Rows from block 6 of the text encoder, named by matrix and row number. Rows with one number belong to one attention dimension. Each number is 128 + 32 x the weight over its row's rms, rounded and kept within 0 to 255. All counts start at 0. Numbers have three digits each. After the name is the row's rms in percent of the matrix's.
# q: attention query, key and value (stacked) (text_encoder.blocks.6.attn.qkv.weight, 384x128, the q third), inputs 0-127
# k: attention query, key and value (stacked) (text_encoder.blocks.6.attn.qkv.weight, 384x128, the k third), inputs 0-127
q.20 053:096072109134125096159181120034149175153147142221176105135118171125120123169187130139125049136086135166109145171154127140105121116093156147098131116120110113145130087204113155121140099106131141143081098136160156140144148192177103145159168130146127118083078144123123138109122142161115176060137112177129047144126138174127122146138212116142054137140153124128132087112191124120142135133116
q.21 064:117101126145147168117061119112147134105127193112022119118127148111106089128160051132109133081124158059117128168160136150122099093116171109098134082124124107127055137159141143116124156107099121130147094142146074133115132045164127106082138053145122122167071159109127140138126122143124109149138158101158027191136110136094108104128134122147077102119129126157174149128197123144183132105072
q.22 063:156146156147150157091120140167154129123114134148215156144122105162114174168124205107101184095119133203121142103136152098131079127173134117126143156133141195129149053108133117128102155166106082126133110100104187166087135204088174159132092154100145128122184169113121105138112138074147078184113136073141168101156129146121169122145157091112154091114090110160127131114119148125148131155235
q.23 115:079071100164047101101134142104085122134090125117095103091154122117093093124170088100113110144073103104126150190132134106110119138078095091127139115100103084124095161125131143079085115118176103139090125103127080110104152083143132100116156081108073158094129056200132133064153145144046105101110108096102086128128089125114128128145118115121087115174097092107127111167126047109060088089098
q.24 097:183194159097206158145123117165171132119158123142170159158102128135166158128093178155140148109194144159135105069132115156144130110182160155140119141156162168137161088126132111176163144141075148122156138151116176149147082175109135168149104173144186097165124203061137113189108112118204154160144141152152178124126157134137128132117132144132169134079152164150125154100121201151188160156152
q.25 047:129098157095107096127177136100131092175180102131095127117138088108134147104148051084175082155128071060126128129135093171119164104110101162141122119135129112126086161147114143169177103087160157133116171140133035123166129061134017049063128128165108115121085105127095131174149088089151151087099102157129142122120157105075120176128151156124132161143170142117112075138135127131139148123112
q.26 071:140106118102135130170086134123171149135157117153168142143111150195154116154102149199141128134130170173147153130081123100131144087123161170057138112092126145148178164130144151110169110133143141149155109156138228116162156214160098135109184191140116122124042137104121150148095148154184163111093132192106088136111165148136138111097160130171084143126165142106130149055142163100169167147183
q.27 066:136103128124105069131138148041142190149120117151209132143110129156160071188156178175125040117103114180132137165134124116100132149135146120107135148126129125144163088173125131073115066130127135140046111122108175131125148209143136196188179184129146114051101138113098122114117145136118167041140123135120114116112104183149122152137150133151089125113125128125101096113138117112122083093151
q.28 112:122068128105053155168120113142136129149130110132126116107175129177151146112125135142133180138101144136130155197155116086115143092112093145090123128073125106131135190132176187122146177159187138149137149151127152130136149139181117127137213151131066187131091083202181139095114124190083151122115117140138060147098150124130151138062124163155066156181143142080160164108116063105101143147133
q.29 059:120180101121140160089107134255101114114147106161176138125140116125090198125108181141167187146083080159140134068086124146115137096131100139137135150154168118125175184086125098143140152112141124132176137105133127130147132142126097068105112137131126121182152108130163166161124155118187114212087081129122179060159139123107150136128107100109170129140130132134098151106133135138120189130188
q.30 136:102067117143037125136126117119109124142110117120104109079171124144121114118148117120122140161086108123141150207149109076117134125105097119107127116072117075131115185137168192090118143155191128139101145138129128101121145111175124113122187115124060180108102070204159115058128144182056133099109118119123078152106120120125140153100119158128063137186120129074148145128120046093063106113119
q.31 103:113089162147181127116131104108174133102168164175153119142105140152144133140119156152152119113165202135110120069108179137148125145158120142113107159148155161101135103117118106142137135064117139128181065150155158144144161157099138142137098155160121116148119160111081193219097158055207070163134155122115123110131147143152082099133147092155090124128156135136166084112129195194210189151162
q.32 132:146085160110174139148144136141169119141201101139155097111136130176132145100138180128166134145164167148123129116175141139143156144198092192132103172119173139116134114148141147173178155114134177136199148174150139173161112145140165178153147161207126131172154152122131164203093104097152114155158130149153174075128191120135117142121120121140094189166192140142160098125108161165171194179150
q.33 154:141095163102175138150141120136162133134205117139149095124137130168134153111122175133173131142156160144121119116167146147152161152191101191135093171123172136107145114153131152173184153111132182125199144169136138160169118150138150180154145163209120133168155155133127167210087101095157124154163133157151173077132191119135118150113117128147099193153196149131157098123116160167177195181154
q.34 063:107131135117132112081097170116129137099112136161140164156093076102097169171115155133114093137102098139171134129159108166138154152171172123086182188156179134179175084098119124134127094163084123102131103135040107159152142178097103205190164132139185137123206160143123153139108038126140145123173128119132168150160122195154130133157156118137171129099107160145092109164117167154131108115189
q.35 154:116159094153083118105117136122095123123051140116105159134116128087120103147135083123081125111100096112134138140090108110103095105065157065121163086134081122151110140104124102084072102146122072130061112086119119098086139106118106076102109094048137121087101102122129090046169155161099133103095122098107084180124064140122136107142139129110160065101058106125100159135142096087079062076103
q.36 105:150094137126148178120189148190150146142139077142119109110181169181134098134172140187161188106161152146085107102129166115130112091134100124191108094111078128084127167162137102133115189110148114191182140127179149150110074134141117136091136157109091112196088128119171124166130148142117085194122109141181140082076132150133163085100146105096115113172144069173180170110137087118129180128110
q.37 144:117163095150083122109113126122092127118052146119102156134130128084125105149127079129089130109096093113129129142087118111104097105062159063128153084131081116142115148105120105087075108145126076129058116082116121091086139108120102078099108096046128124087096103129131085048166160163096136102097124104111081177118065135120141112133136135114158066103063104126098163131149086084077064078103
q.38 081:117108117150102096123103173079102106150092152102158121135087094108093166117147123063039090125130143112165205168137112129102131133118142130096195164166107155207116106107132106106122074159117120066111108140135118173115187084158203118141117120116156108067147126094086124060132161123129137062084144071102103163158131132134109118188116113121126109100068117137088132133156144090088074135138
q.39 131:145083158110174139152142138141164119141200103142153090111140127173133147100136178127170135145163166150119126121178146139138160146197094190133101174120174139119133118148139150175179156115137178137199153169148138176163119147139164180153147160206122135170154149127132160202093102099148120152159131154156174077125191116138120144117116126142096191170193141141158099126113154168169193181149
q.40 074:174097121186114145081194160208167139112106112175147128100144146132162100103169133208145174090139137114147168109125122105110118128128116111136122118113085094138118203153150080131091140107144089133115145126168155161125102133157129164129145122060109092146070108122184084095151110168065159151148137113147116156046105103145156098141175135142175098124132083144098176167149079093053165106111
q.41 081:102135105157091117109101134080082125127057146117149143139088081076074148153118146115076102111069099126159182166129137146125115150108171090114178163168112112178136112097133115106105090173097115064050096136114130126089170123174143149163122128089140105084136132116118117038126137151098133079097175088076128152150100141142117142176138123134141090099073104126082153114119114079068051114169
q.42 101:137164129154092106121129086123107135077082183093108170115109119089174109096114068126084113128124122062171137123067102117148092113101131089116139069123095077099123157107122142087102102120149100103060095135149120065085104103111109093080102065088107111099094113128111116072168188137125098096106116089059064145129091074081093133145125126133101089084074125104099153123137133078104094107088
q.43 146:116163095150084119108115130120089127119052145116103157137122127084123105150129081126085126111097094112132132141087114112106096108061159065125157085135081118146114144103120105084074103144124076128058113082116119092088141107118102078100108095048132123086098102128129087047166156162099136101095125102108082179121065137122138111137137134113159066099061106123098161134146092086079062076102
q.44 109:133128095150086111119143166118098122142059135101127143113118145104145113098148094116077116117130127123122158139090123099103090102080116080137165094136063125151107168113124099087090099128156082124061128099168133121079143099139158086107106101060117110085105083094128088039187183151085119082081123078103066155118088123147137100141130133115128084118059093132102160134148095073066069111083
q.45 080:125160113162091130138156073204119133081126137167096143071130123138184094093097088165188168130103092079156116112086109104136122132112116117121071070079107047094113205140145143128121162099169116130072120132146116084116086118117082125102118083108093134149069101163177069114150141153070132150136129160106081165076114091096121162121128131147127121121137146071128165142123104105071155109072
q.46 094:165090160137139161128174123222155142100148092155114118087170138197155117079155122193181193128156149107140131116151132124137126129153097136165089093108115076085115198153156126140131191115152119166159140154179130156132077128145100145108163131107101121192084123147190115173130126161107104186157096145166134092057141088109146115120147112110125121161164106135159184154148101105104202132093
q.47 115:133136115158082108101131145135090127107070164108130155118120107076146108126140087155091114117110113100131155131072122119116098123069131089138152104147064100152119179098119108069081096117141067103060117103146130100095131106138137104108104076057119108080100089123132079042176151158087136083103139087098078162103085118127130114142148135123158085099068099125091160156139091075064077080090
q.48 137:145090163107168146148147130145173129139200102143152101108142131181137141104134174136174144146165163142122127117173145141143155140197092189132099164111168135104141119155144151171177163113136176140199147175143138167163105146144156179152152162204122132178149157124141164207093108103147116161162128151157173076126189121127126144116121123136094187164191144137170105124110157166173197178153
q.49 147:118152096154090116106115148117085121122052145112109155137112124077120108142137081122074120112103103113133142139090111115107095109066151070125166094145079124159108146099117099081074097142122073119062112086126122104085145105123112080107102090050134120082107101124121091042174147155102134096091128092103086176123070139130132106145140131117162068100059101131090156139144099087080062082099
q.50 089:099153104131088085150078096070085104139105162094134135118089085088118136099095145026086074139084117121195164163127106127125133176118146121075140168134154108141140082107151147109134081152133166089046111120105126086118151122111159101175110097143142127084117114127093138074115139122132144060112176124062119159159114132131078180180115138145117135104093165081095090113118150120116064105184
q.51 092:141111145098177140111123169108147117127155112136136119150086103120082177152141178109108109125137141135159155122172103178133143160181150157093171192156182171180145059116123117154142117142077142092191118146098103198146124143116119177182147156174171111151188178119106172168110057104166126148155128115158193103168154168133124116177133111121153167111142155147113094153110191161175162171167
q.52 135:112147096156086109112118159109085119127054152108116158131093115074115119131137090102062111118111104112150164142090101115111100115083148077108177100146090127176114140100115101088082089138123077096071106092133124107088152098121130092120098093060137114077115107115113095038174147145104139093085125083091077184135080137134127115162141127123152071089051111121089148138149117089082057095109
q.53 097:124180110142096095138103077123066142078123186138085155116141109063158133137074071129156126140079077099147093111077093124152133140095145113125094071100135082082116170112109154132122116108143108114060127114121100048121104124085060105102089086113075150100082106181106102089132142116110123100122129145077071167126114076092115160122104157160146122096129178063073116119113108111107107102081
q.54 074:102119110104166161132130199108125126149092134154136116195126146132091159168128132138090128134126148149060116148130159145093132096127163124141207153182129156202159148108063074120105159152084106118180093108071136191132164130158136138150155203101154121124207133100155119128142113163145148136087112119191103131187130189138189067102141091122152108128086111170134159147176139141105139157166
q.55 134:114167095150084109106116128113092133117055149110111166138110130080125109145124081121078112112098096106141134134081106116121097113065155066124162085141088122141116138104118105082077092139123077113053105092119112085087137108113103075105106094053133119082103104126117095048165154151111128097093126097091080180131066138124129109148139126114159067091063111119091151127142106089087060076105
q.56 105:111192094137084103129100078106087146110080169101096166151134132079144109152086068117105112118097093096132102125069119112132109126069158078140129077129107104099121137121106121092101100134127097112042113092111110041103135106102095075081096094071112134088096109147111095069148177138130129099103135122078071170131082100104120129121113147140142078085091134095089144104145102098106062080100
q.57 128:147084158112173139152142138142167117143199100142153092109143128176134145099139179127171136146164165152119125122179147138136159142197094190135100173116175139118133119147141150175179157116137178140200154169150140175161118147141166180153147161205124136170153148124134159200094105101146118153158129154157173077124191115136121143116117124141094190173193138143159100124112154167168193180149
q.58 081:143131114160084129141152074198122113115125112145114135074148124157189088085115112154188172118104101102159126114101121088130113129094102106136051082077104072079118197137171149121107159105167115157076152111179137093107080124101107116109116090096081139142046085165173081112138146153070121144121119170104086150055101088103130157116126140156125123139147137077142145132109079113084150085097
q.59 126:151082161110168155147150137152177123145194092144145096102152134188133135103149176142175155141168166152115129124179152134128151130192093186139100163105160133109135125158148148167170170118137172154206154173148146179160105143153158178145156162194125131179138153122150152201097113115136118160163126148175169075115185120127128142110121123131091184175186132146177115131113144157161195176146
q.60 126:111147098158085110116119157109082120129056157112119153135093110070114123134135092103060112119112105112152167142089097114112102121085151080106181101150091124182121142100115103091085089143120080089078103100130125111089156101124129094124100095062137115074119112117113095038168140146108144091088132084092078188137082136133126116163143126125153069088053112120084153142150117085075057095115
q.61 100:122196132163124102155064051092079127089134195110098155139110108073147139127068085088124100154089093085170111127110084135156129159135165124092097103124157086088130111117119169143139096136116141098061110125093119062126121113077084114113092092150116145099104143155081134111122149100156118104125122145053083152158122100081068179135098153152119129087132193060070104112124161120130089122120
q.62 117:150077154114167142149151149152175116152192081144154094097149136188132138092154180131171147145170167160119134126188150130122153131196086187140109166105165141118129124153151144167169161122141169158198161168162142187156110145149174177151153161193131136172143145118145150190099115113130117154155124150168166078115186117134131142118122120131090184184183126148174107130108144159161190174144
q.63 146:117157094156082113105117141117089123123055141113111158130117126084124104141135084121077119112105099115136140138089109109107097106065149069124164088137082120148108145102123103082074100141129075124053113089127120098085140104120112076101105090052130124082101098124122088041170156155100129096089127095102078178122070137126131107145139128114155069105060105126093153132140098084079059078101
q.64 141:118107151086189107151147071096150146135197130142143105150116159158152137112103145156170100164134161125086088094131156134152161129162097184140098164148160129101140115185103146146171127091131178114174128177143126127174126133139121131140128143203145136139167155154091143207094113084193130112178159143164141120156182124131104168129133138148084183132199183110153090135142194190179173174154
q.65 130:139145118170066154106110182167110110120058125115124152107143096105102120148143127112083165084124095127165176162127104125103089138088151072118154096112097129140115140073156118119087129164120077136083131082117140128080132122110141130124128122049110125119092107104168119047161148170065128151075098116088121131098077147134155084116126116116179070123056087141107168122112063056076081086113
q.66 143:116113152090183103147144074098142147133200135142142108144116154161150142111100143161172090167130160123086093091131156129149165128163098190140099163148161132098136116182101141145175125095131179118169130171140123123180127130138116131140132142204145130138171149145094141206096111084191133109175163148166141120161184120130106172133130139148090185129198184109151083130140197191178170171149
q.67 106:151145133189071148116106173159107096115060137139149160103133112125099134138138162133082156086101087151149167172134101126099085172091136077117145110126100128115130146085156136127090105164105070118088146094128163104078135136115161145147134149044114113103096114083163124052158158175069134135088088117080132130108082172155143097106119124114173081113057110128111152130098066044089089097133
q.68 120:134152118166063146107106187175100110109062138114127158104139089112098124148130118121088150088121101105167181158125110131100096139086143078118150096120098136124108145069151108115093123154123076134078132072111141116090134113106126133118140123053104108120093100093177135056156156167069131152077099121089126126101080136115156087125123116134193075115052094137105164118107067068080073073104
q.69 116:130152116180070143086113179163121111093062145130122147106130118114105128141141146133089148090100081160157153148120102135111093160080162079124151094114105125128113163105167130106084112147109055134092130098115132124081132116097156139143129139046109120116087107096164131064161137166059131139077076101056123146097082182144148099134137121124180081135054101135095146132123064070076086082109
q.70 136:144139113175069162115111167160108110120057124118115151120145103099102118144151124095076170086118088147168156172125103129102087132088166071122155103107095120153123134073158129116084132167118078130085126083120137132076130134119141125129130117055117141116094108114168109044155148178070129146073092109089115134101078139131150087111124119102162071129059085144114173117110062055080082087115
q.71 074:135163063139113092117081186133074079105089156166130152116127144095143145149071112142113135136127117098150166134092100174117122166096090100103140101161134107127101189093106110120106097130152064140119145104118214115101091110089098148088119175082070080085071078135112132105127196122117121099112079117059105086144106075109121063148111121196156114131076117103090119129119087101109115090113
q.72 127:111117137087189096137149083085149144130198133139132101146111157147153138110110135152174086168129158135093076084125149133159166118166108187143105154149162132112136123186096130133164118087132173120169116176133115130174123129135116130131123139206142126132164151153079142209097107078189127108181154138156135127158183114128105172157139132146084185140199169117142079140140194201177172167145
k.20 040:083135118143135113135184088136108129079130161192091163147114182162138133119073147112191115163085118164129124141168127139092146126126149108154092078164092060123181197161088076162138111119139118108055109054178112058146158123101056192133141126147139127130134099131140136147145135147140121127122087158066101135124113166141154120136180091166163110144119128061168142127130108150060128118080
k.21 044:070139089119123110176132110109117151179139121155142148164118181153157118121086138138159149171154162192118140125171099131117156137159146141173041087167105079158204159166077093198189126167150157117091092052175107098142136171114160142076139145154144166083153111109115142146131146109117114134085128168101147109088150184158149134156153113156168104162117124064150153130137159114063114147100
k.22 046:131125079109116148184098133144061091138114122057122091090139104126106176100112174181133148123141106102134105152148127106132166145157158137130161174188145112131087078113103150114157178150152157173135126121133151114116114064199142048142129166137091083137117104194171142082118127159083144117112172126136112090134150178064095181113077139114120174136110118126050130146170119077129094153191
k.23 091:164154188156165157160149092127235149112167125127149161198152139171151121114084142146168151089115148143061081156175119109147130142136095158131108160117122120122160141134150149153153146155099182068149079141133136127158129160166116165127203159130223112152152188100143079166154129150165161144173149174073164143139157107140174110120104128134115133088192124129165144099121168116141161150148
k.24 082:093103076097093102098112171130022097154086130109104100062104124078111135147167117115073102171156104114190179103077132132123115122113145101131156082121138149133095113132122122100100101109142065187112180113117118145100126105076127096129052105115041151107118070135112167086097128105092105118088084089192085116129101140111081148144150148118150121157082140129085114145122092129109086110102
k.25 038:167160154127142115127161168100152130084147149167111136138142069165116072122116139000090095109107111149192140133148130126127110128094106137129177207063139137129142191148156117053085120101159146107135158151090143151126132171172148156203170076134121146127127122087105112168128138131137125082075111137133115137115115127153146106162204128152145149153153135132150072094111100140147163108165
k.26 057:118108120125137137131098117144085200096114122140107090148130105144095163092131154122136151104081134089161124150169162173095140142139168121156062178221085108116109128149096085128147140133132138105130136122229119122104120051142152100168140134144093121136083114205139146120143093152140125134104165134099142137072130164072121139142184114163165144168091096170155153204214083157141145143164
k.27 040:108133125130142129157146156123056095038115178186121129127139070095131228113102148113114140147085106077130133171159100139122137128147146133145177147194140103111120191165086072152132139136165107145115135102199162111095141114154109140180150115127101113116125069158143137100149103168142120118106085126102077134127147114091119112127223129154127166199120107142114152130158062124098147165186
k.28 098:129100160179152143104117122132199144124108125130124153199101139149178139081122129140166139112090169109071075135176156143144125151167097114094067145193100156146116125132097094145122129131118142085089078099193102099116133096129125107132168121106194126137170143159138086162200096150172136151153116153040177116127116138098193106163132102152162114147117062191181158160136167160152132115151
k.29 046:168128147102137169138113107172138105099137140099124078104128037152092087091150130101110137062128096074141130135167159099102078134100182124136162171112134127151073065060187124076122173114110131116167148222125119166090135018156133115150151136123111115171097142113165130113092099147131121130125124116172143127078114118068081113097141155138105170149118138163066128152122085121133132104134
k.30 124:148128168159176148137137111127225158128143120138133152209122145163185146103106144151164145091109177128070069140193147126144129150170104134108074162164117153127137125152109110159142136142111169079125076117179127128136120119143116135143185154127204130140166168134136055177181109145180137149167132172053171119130138133124183106147130112168148128126156089182182151148141181150156153144156
k.31 082:115141103137118164135095125165109128118044126136110147136125120116143140101090110128141184121121136125109107160177117125097116153155171085136126106173070065164098146124092087155109164167111094122097090074177142076069135099127116092112154116050141081139129143146184203093182087190100121164105139117086125151101100172104148124111115112115159075110068093132102206145144103102060091111118
k.32 146:142113128117106140152126198135086124110058132146127168075161128092119107086122137120058157158153091136125196141108113095121091126122168085160234127125106125101125144144101104127079136151128086142185107104190134116060146136118120123132114124048095126110170138110136135060163095139090094136100131100128058170110094118129156099120109109122114089092063090138093155113121076070075090118132
k.33 140:142108131123105146144124195142087121107057134143130169076161128091117098090133138120059156163150088133120192141104117101114088115115170081157232124123104124103121147144104108114074139147128083146178109104182133114063145132119128120131119121045093129119169137116141139060168091145092094140096133097127058163110090118132156096120106108124107085093061084141101156119119076074079095112129
k.34 078:170122133107139166115148162139180130142087097152098151145143139121138109134139134134071162108151126164096160183126190117131090081099148105159173125058085150079113096147161150100076157130121094167179089144158116120087122114103098068124176113052123163146089161101128149103138136144135099170115101092143079144091115122176166045103186114131062088121088070194152154106151090111116151135098
k.35 140:114150125134150110113132060117171136149199121114127088180094127165139157167123118136200102094106166122135061115154140155143168141142085173100024130132154132154134110112154150144182119111130174112076147151073124141193111124136129137125137136210163128138085118140116117197088166112163161119161124160128197092145165136124102161135148148133149170163194172113154103135136179183176162142127
k.36 112:122088138126113097170117133100091106107118162139135099114120122123108166092107125117110121162123127106181163139155054066135154166202128139125154100166162101165123141118083095186157085185154157059122116109123170156100130127139116139105113125151142109054191121129111118083127119112103133094110126163108163114141139123092148161143106124149161141120125177115020134130122135029048050167143
k.37 145:113142130139150109113130060113161132143197128114128085183093129165138154164128117137198099098101167119139061114154136154140170141142087173097024130135157128157132114112149146141183114112129174106070146148070128143194111122138129134124136134212162127134094117144117119194091162113163161114157126162123206088148164136124100163140145149137151169161197173112152102138132181177170157142127
k.38 096:105187118137126099115161077133146180141204124117142136142129127142143142169112141138203101123123157155116064108113137173148157122087099161135056164127130134113160129147147172119167137073145155194118168141122078087183110153103161130179121160184143126171065093125123112195088155117142152135136140160135136105139163133127079155102137144080143172152176151090170099100127155202205184118128
k.39 141:141111130119105138151126196134083122109055135145125166077158126092119104086126136119057155158151092133130195140108112093123092127126170083159234127126107123102124145146102102124077133151128086139183106106188134117060145135119119121132115120049093125110169138112135138060161094140091093134100129097121062166110093117131156101124107110125112088091063090137091155110118075070072087118133
k.40 081:125138144125113145155127098150093128117138153151094103148129144155112124102079116149151162132114120125171092155203095087146123199153109114142090075133126078125131154166126127199169134199120161090102110099133186135101111123133089072094139129150152092125146134115171130132113154150112103149099115151077183103105116103127140167141109134131205132115161177107047178073058130054052065145110
k.41 088:129168126124136121122160079134160167145197106125137152169131142136156134164119157160194108121141172143100061110111147164127141126093096148132048168109135136107170132150159165103151137094136153199119171145111107115198100133104126106179111165180130145174082107143123115185102144116171147149133123156161140093136150126140074126112149168091131160166206163083199108125128140209191193134131
k.42 114:109155130130157097114120085104147152141204126135133094170110124154123186174134120123197098112115183124114072094117138178128163145097093175097038130162130137145134126110121130132172113083140165122097162142085123141189119131137136143136107139211140133117112105137100102195117152101162156101150120144144189092153159146111077130118152144103159174161173151124177090153135184195220175150120
k.43 142:113145127137150110110132060118167134146199124114128086180094128165139153167128118136201101096103167120138060115153140157140168139141087173097023129133155130154133114112152149140181118109130172110072147150070124142194111123137130136123137134210161127139088117143118119197091163113164160118158124160126200089147162138125099160138146147134149169163194170114155102137134180183175162141127
k.44 125:097151123140148081119138071094138145143205129123125093159104128155132166158120126134200089112109169126153070099137114148144174160137095187101051140151162131152143116121138142145188104100144175113083153147089124138191116130132132142143117140224154125116108103140095110182098160093159157095156124161124193099158174135122078164136143144113161184166192174099131079120125176178178148153138
k.45 073:143157139144193174123111120146144137130143128156110091201079146167116128147119103126145155078126159065102091102172146135126114168114108115098080120226109125141102131131105070197133138125087144040102092117088142175136136108157118109104121123187152078158171154115152116193145121116174096178157114118099200119121098102114112092149139104118194119110147124170149161148055177140143126153096
k.46 094:125122139128129108169126148090089117117104154157109096127125120117105165099106110122102137136126123130172156129167081071134126188182128129127152085164139107144107130135067081200148078179124148061136094084141176155078126143136102127104110135123132086059185137103111113097136134114107121096110102154093157124138116120110158122140109120132164121096116157150018147118096142018043051160126
k.47 107:107156138139144107130146064131144145139211138130122104172105134160134141164120124142211108106115174125150039115161136146151160173127078156106031114139159126140135135138153155152187122110141178126088149145090129132187103130122121121131124157220149114137101102142131109200103162114159140124165115161120195084139149111131083156138126143110168173156199175104138111109104178183173150132117
k.48 141:142111129119108141153126199129084124108059134146131163077159127095116115083125140120055157156150093138129198142111110093120094123127169091162241128126106126105125137143097103131082132154125089134186103102190142120058145137121120126133115125049097124102177141111134136057159092139092096131104131103125065169118100119131159101121112108125112093089063096143091152118122083061072085124134
k.49 132:111152126135149108113137059122169140150201123117123094177099130165139152168123118137205101098111170124135056116152142156144167147136086171100023130131154133148136117119158155141183122105132171124079147151077118138193110125135131130127137138212160129145081113141117116200090165112164157122158124160130189093143164134126095160133148146124150170164196170109153102128136175189180165141125
k.50 097:142178121127156145098137113138169163152172102115125155156120117129153141183136135119156124095129138122071096099105175190113134099057104158120086162117098156113127113117157150089149159078096125178131177154119087118191128115126165122162133134145134139185094133113130122178131127132164160148162137117157118143127160129127093110113162152096118147127152103133245106142155135233225223126110
k.51 102:166142120112106162141141170140146131142079098127124171089180128102142106110120142128079172133159101175095162171106158110125083091098159100177192132065091143079134127145148145096082169133131095197190117124186117102071128146115128110133156124031103147148098142106142146082135124157102100156112127110149040159096113125158161075082132123111071105110074079155132158100152061102118140127124
k.52 122:109169120136147111106143061127171154156202114116123105168104132162137146176121123136205101101116166130124053110136152166145162136117089167105027139130140138131137116125159162130174129092134164148084149149086105125191112129129143125136142140207158129161068109133119115203087163112166152129149127151137172093142162134127089153123153140105145167163186160109169102121134171199199174135129
k.53 099:142110133129166173074096119150156113137120115137108106195087137150108118182154083121127124088123163085073093114122190177097103115085117110098077128184094132127076117106139104080099143079076114109094119149077110170148138079163107108106139094147137126182120147126141132179151122141171129153126131080137152120115098154126088074145165123126141100123131070180218135183112156208199173110106
k.54 067:077108115157083098109172087119159124131162114123176154090150131142135098096156134138177078196140131195166113145085107128186154073134147151143136140051172149114155109116205216091116125094196149160122103157100059065161122154089140124157163140139135155139055102151097135129106141104139129127124154151126089095167147135164142135156130110124061130180131155100093094072147135149129126104128
k.55 134:115149125133154115107131060120172138150201119114127093179098130159140156172126120138199100097109168124123062114143147163133162135124087172098017132136146135150134114113153150132177123100130168122079154151073117137196114121135140133127136136208160132145083117142117115195098163114166159122155124155139191089140162142121093149128150147126146168166193161117166100143139177193191173142121
k.56 125:111123134146155125087116072137155123134181127112131097179085130144133138173153116130189095104105167094117066101115152188119159124113098147085019129161147134159125126109144136103147123083129150111074162154062110138200125109139143137121125124202146133150097112155124116195120143121172155130145124132141193083131137150113081135143146142137144150169169140123190102164133181211204182123110
k.57 140:141109130120105137152126198133082122109055135146125165076158126092118106084125136118056154159151093132132197139108110092124093129129170085159234128126109122103124145144100102127079132152128086137182106106188136117059145136120118122133114121050094124108170138112134138058160095139090093133100129100121063166110094117130155102125107110126113089093064092136089155110118076067070085119134
k.58 072:135140135133180147133102127126116127123139146146104090185069129148108147143111108113133141095110140056132106099181109121133135183164097137097102114226139118164105130125084068203149112152081156021092113117102169181140146104167124139113109119197164068110192154118138117168142114118165135131150107133102207119131120123097117153155145121131215127107163145145114143158078182113111106155124
k.59 135:139109132122103134161126196126080122105061141149127157081155126099116118076119137122059157156145098137147197143123099083126101134147164095160242124124118117111126142147093101143092125168126097122179101101189154122057142140125112130131116126058100117092181140109134137056152097140088101127110128111112080166123104116133160115127108113132121096088071111137075156109118088048058073126138
k.60 119:110173121136146113106145061131171157153204116116122108166106133160138145176120124139206103101115162132123052110136153165146160134115089165108026141125137138127139118131160166130173132091134164154085149150089102120191107131125141122139139143204156129163065109132121114205089162112164151133149125151136169093140160134127093152119154142103144167161186160109171104117135168201201176134126
k.61 103:145151122138155168077092136150154135136112107135120132159104114126118128185153105122120128089126135101055097110103201196093097091061132107115100138156086154124082127095147119074093154075072092143125139143109096147139143112146138128127126106105126126178105147118149130164155105150147135153141127078161109140113100146126103074123154130117125107111108056191235134184125133218209192097102
k.62 136:139113127120106131164128199123081124110060136152125156079152122095115118076116135119057156153150101137147202142120099084132100141146163096161243130129119121107128141148095099143090124162127097123184102107194149121057146141125115129135115126062099117091175141106130136055150096138092100123109129106113074170120103115134154114129110113127122098091071106135075151102117087053063075128140
k.63 133:114150127135152109113133061121167137149201123115124092178095130163139156168124120137200099096109170124135062113150143158141165145135085172100023131137154133151135116115153150140182119103129170117078150151077119138194113124135129133128135136214161127143086115140116115196092164112166159122159125158132194092145162137125093159134148147126153169164195169113156101134136180189183164142125
k.64 120:108155140102092082091098194085076111165119108096116109105160089108101167122161068095135093106104143108115132155099106098124165105119157147122207089139070157131126103083113147107131087131169091131083183093125115137133140115119126093089132060128091139075157070105088193073111143095096149083175105087109133163186148111085141126130131157095111151162083142161068096131117086124097085150071
k.65 110:151095110159161170165166070166180146100137138160143141144096174142158091132104196166117161152158110147136123103157151158132092153139097110137047165120182102126134150182143110154124166126088162124183070161133138123122120149135132165169120203125162121178098184154164060179144117159152109169078148167151119097071108149173117131129132101160143104096175109096186156131139168132156166108191
k.66 115:109150135101096088089100200087085112167115106096110112102157093108103164123161063097131098105107141104122134154097103100130160101121153142113208085134076157133123103085118144102125090128166083132090182097121113138129142108117126085085130056123090137077156075103091197070111145098095148086176101082106132162185143109077151124129133155093110148162081136164070099131117083126093090149071
k.67 095:154092101164161168162173075164172150102132132164145131135094183136153098137104190155122162153161109153134123097152153166129097150147105107134039156130182099127135161195138110166122159136087149116187067158123132133120118149143125166177104204119160119172092178158161061175138130159149106166077142156147116103066108138174124119129128095164146099092164114097181157126135163125152164107189
k.68 106:148087108160170172164170070166182154096131138159140139143100181133163090125103189166120165154154099143136127096150140157139091143143099106127044159130187096131131156192134106156121166129084147118186070162127138127119122143133126162172100195117161118175093183156166067184143133158155105169078145164141122101068107128168127118125125097164142098095167110097179158124138160135145170111186
k.69 097:150100106156161175153160070168174141101126130157151132139095175140149086143095180149129164150154111151138121090147135165125094145155119103114037152135178091143124170195132105166120165145083141108176074151106138126126118137150125165181111187118175115180097183157174067171140141170156109173090145150143135111058102131170136121100115093156147095084158126090182171118123163130150163104184
k.70 107:154102108148159164167163071163175143108147143163153139153099173146155098146101202166124156144156115161132114112164151160124097164127100117141051174124177109120139148176137116156133161123101176124174071155126140126134120155143138178179137212134167123173098179156156058179142111153157112164081154175151124096080116156183111133128130104164142113102179119095184150139142176128165168112187
k.71 065:137102141188192148149135074134122118097156138178161094178132104099143115074127190136164146102109091154105106092116133146138102081126155126124081186182146102154124127150066089161144152090096162143142095090117154171140127147113148196190107175142130121148100160182129045202143152117183111147128148169082158127134131073185109076109086109200098135121142122124123129103145130161146137142170
k.72 105:108162147100098089089093185090076110155115117095114117113158083117102162124149057089139099106100140103121130149098099097123159097122160143114206084141074149137117106081109141105129092134163092127081183092111116132131141103119122086083133047125100133081159075104095199079111145103107149089182105088102141162184144100076143125115122154092113149155080149157071104124119088123096093146062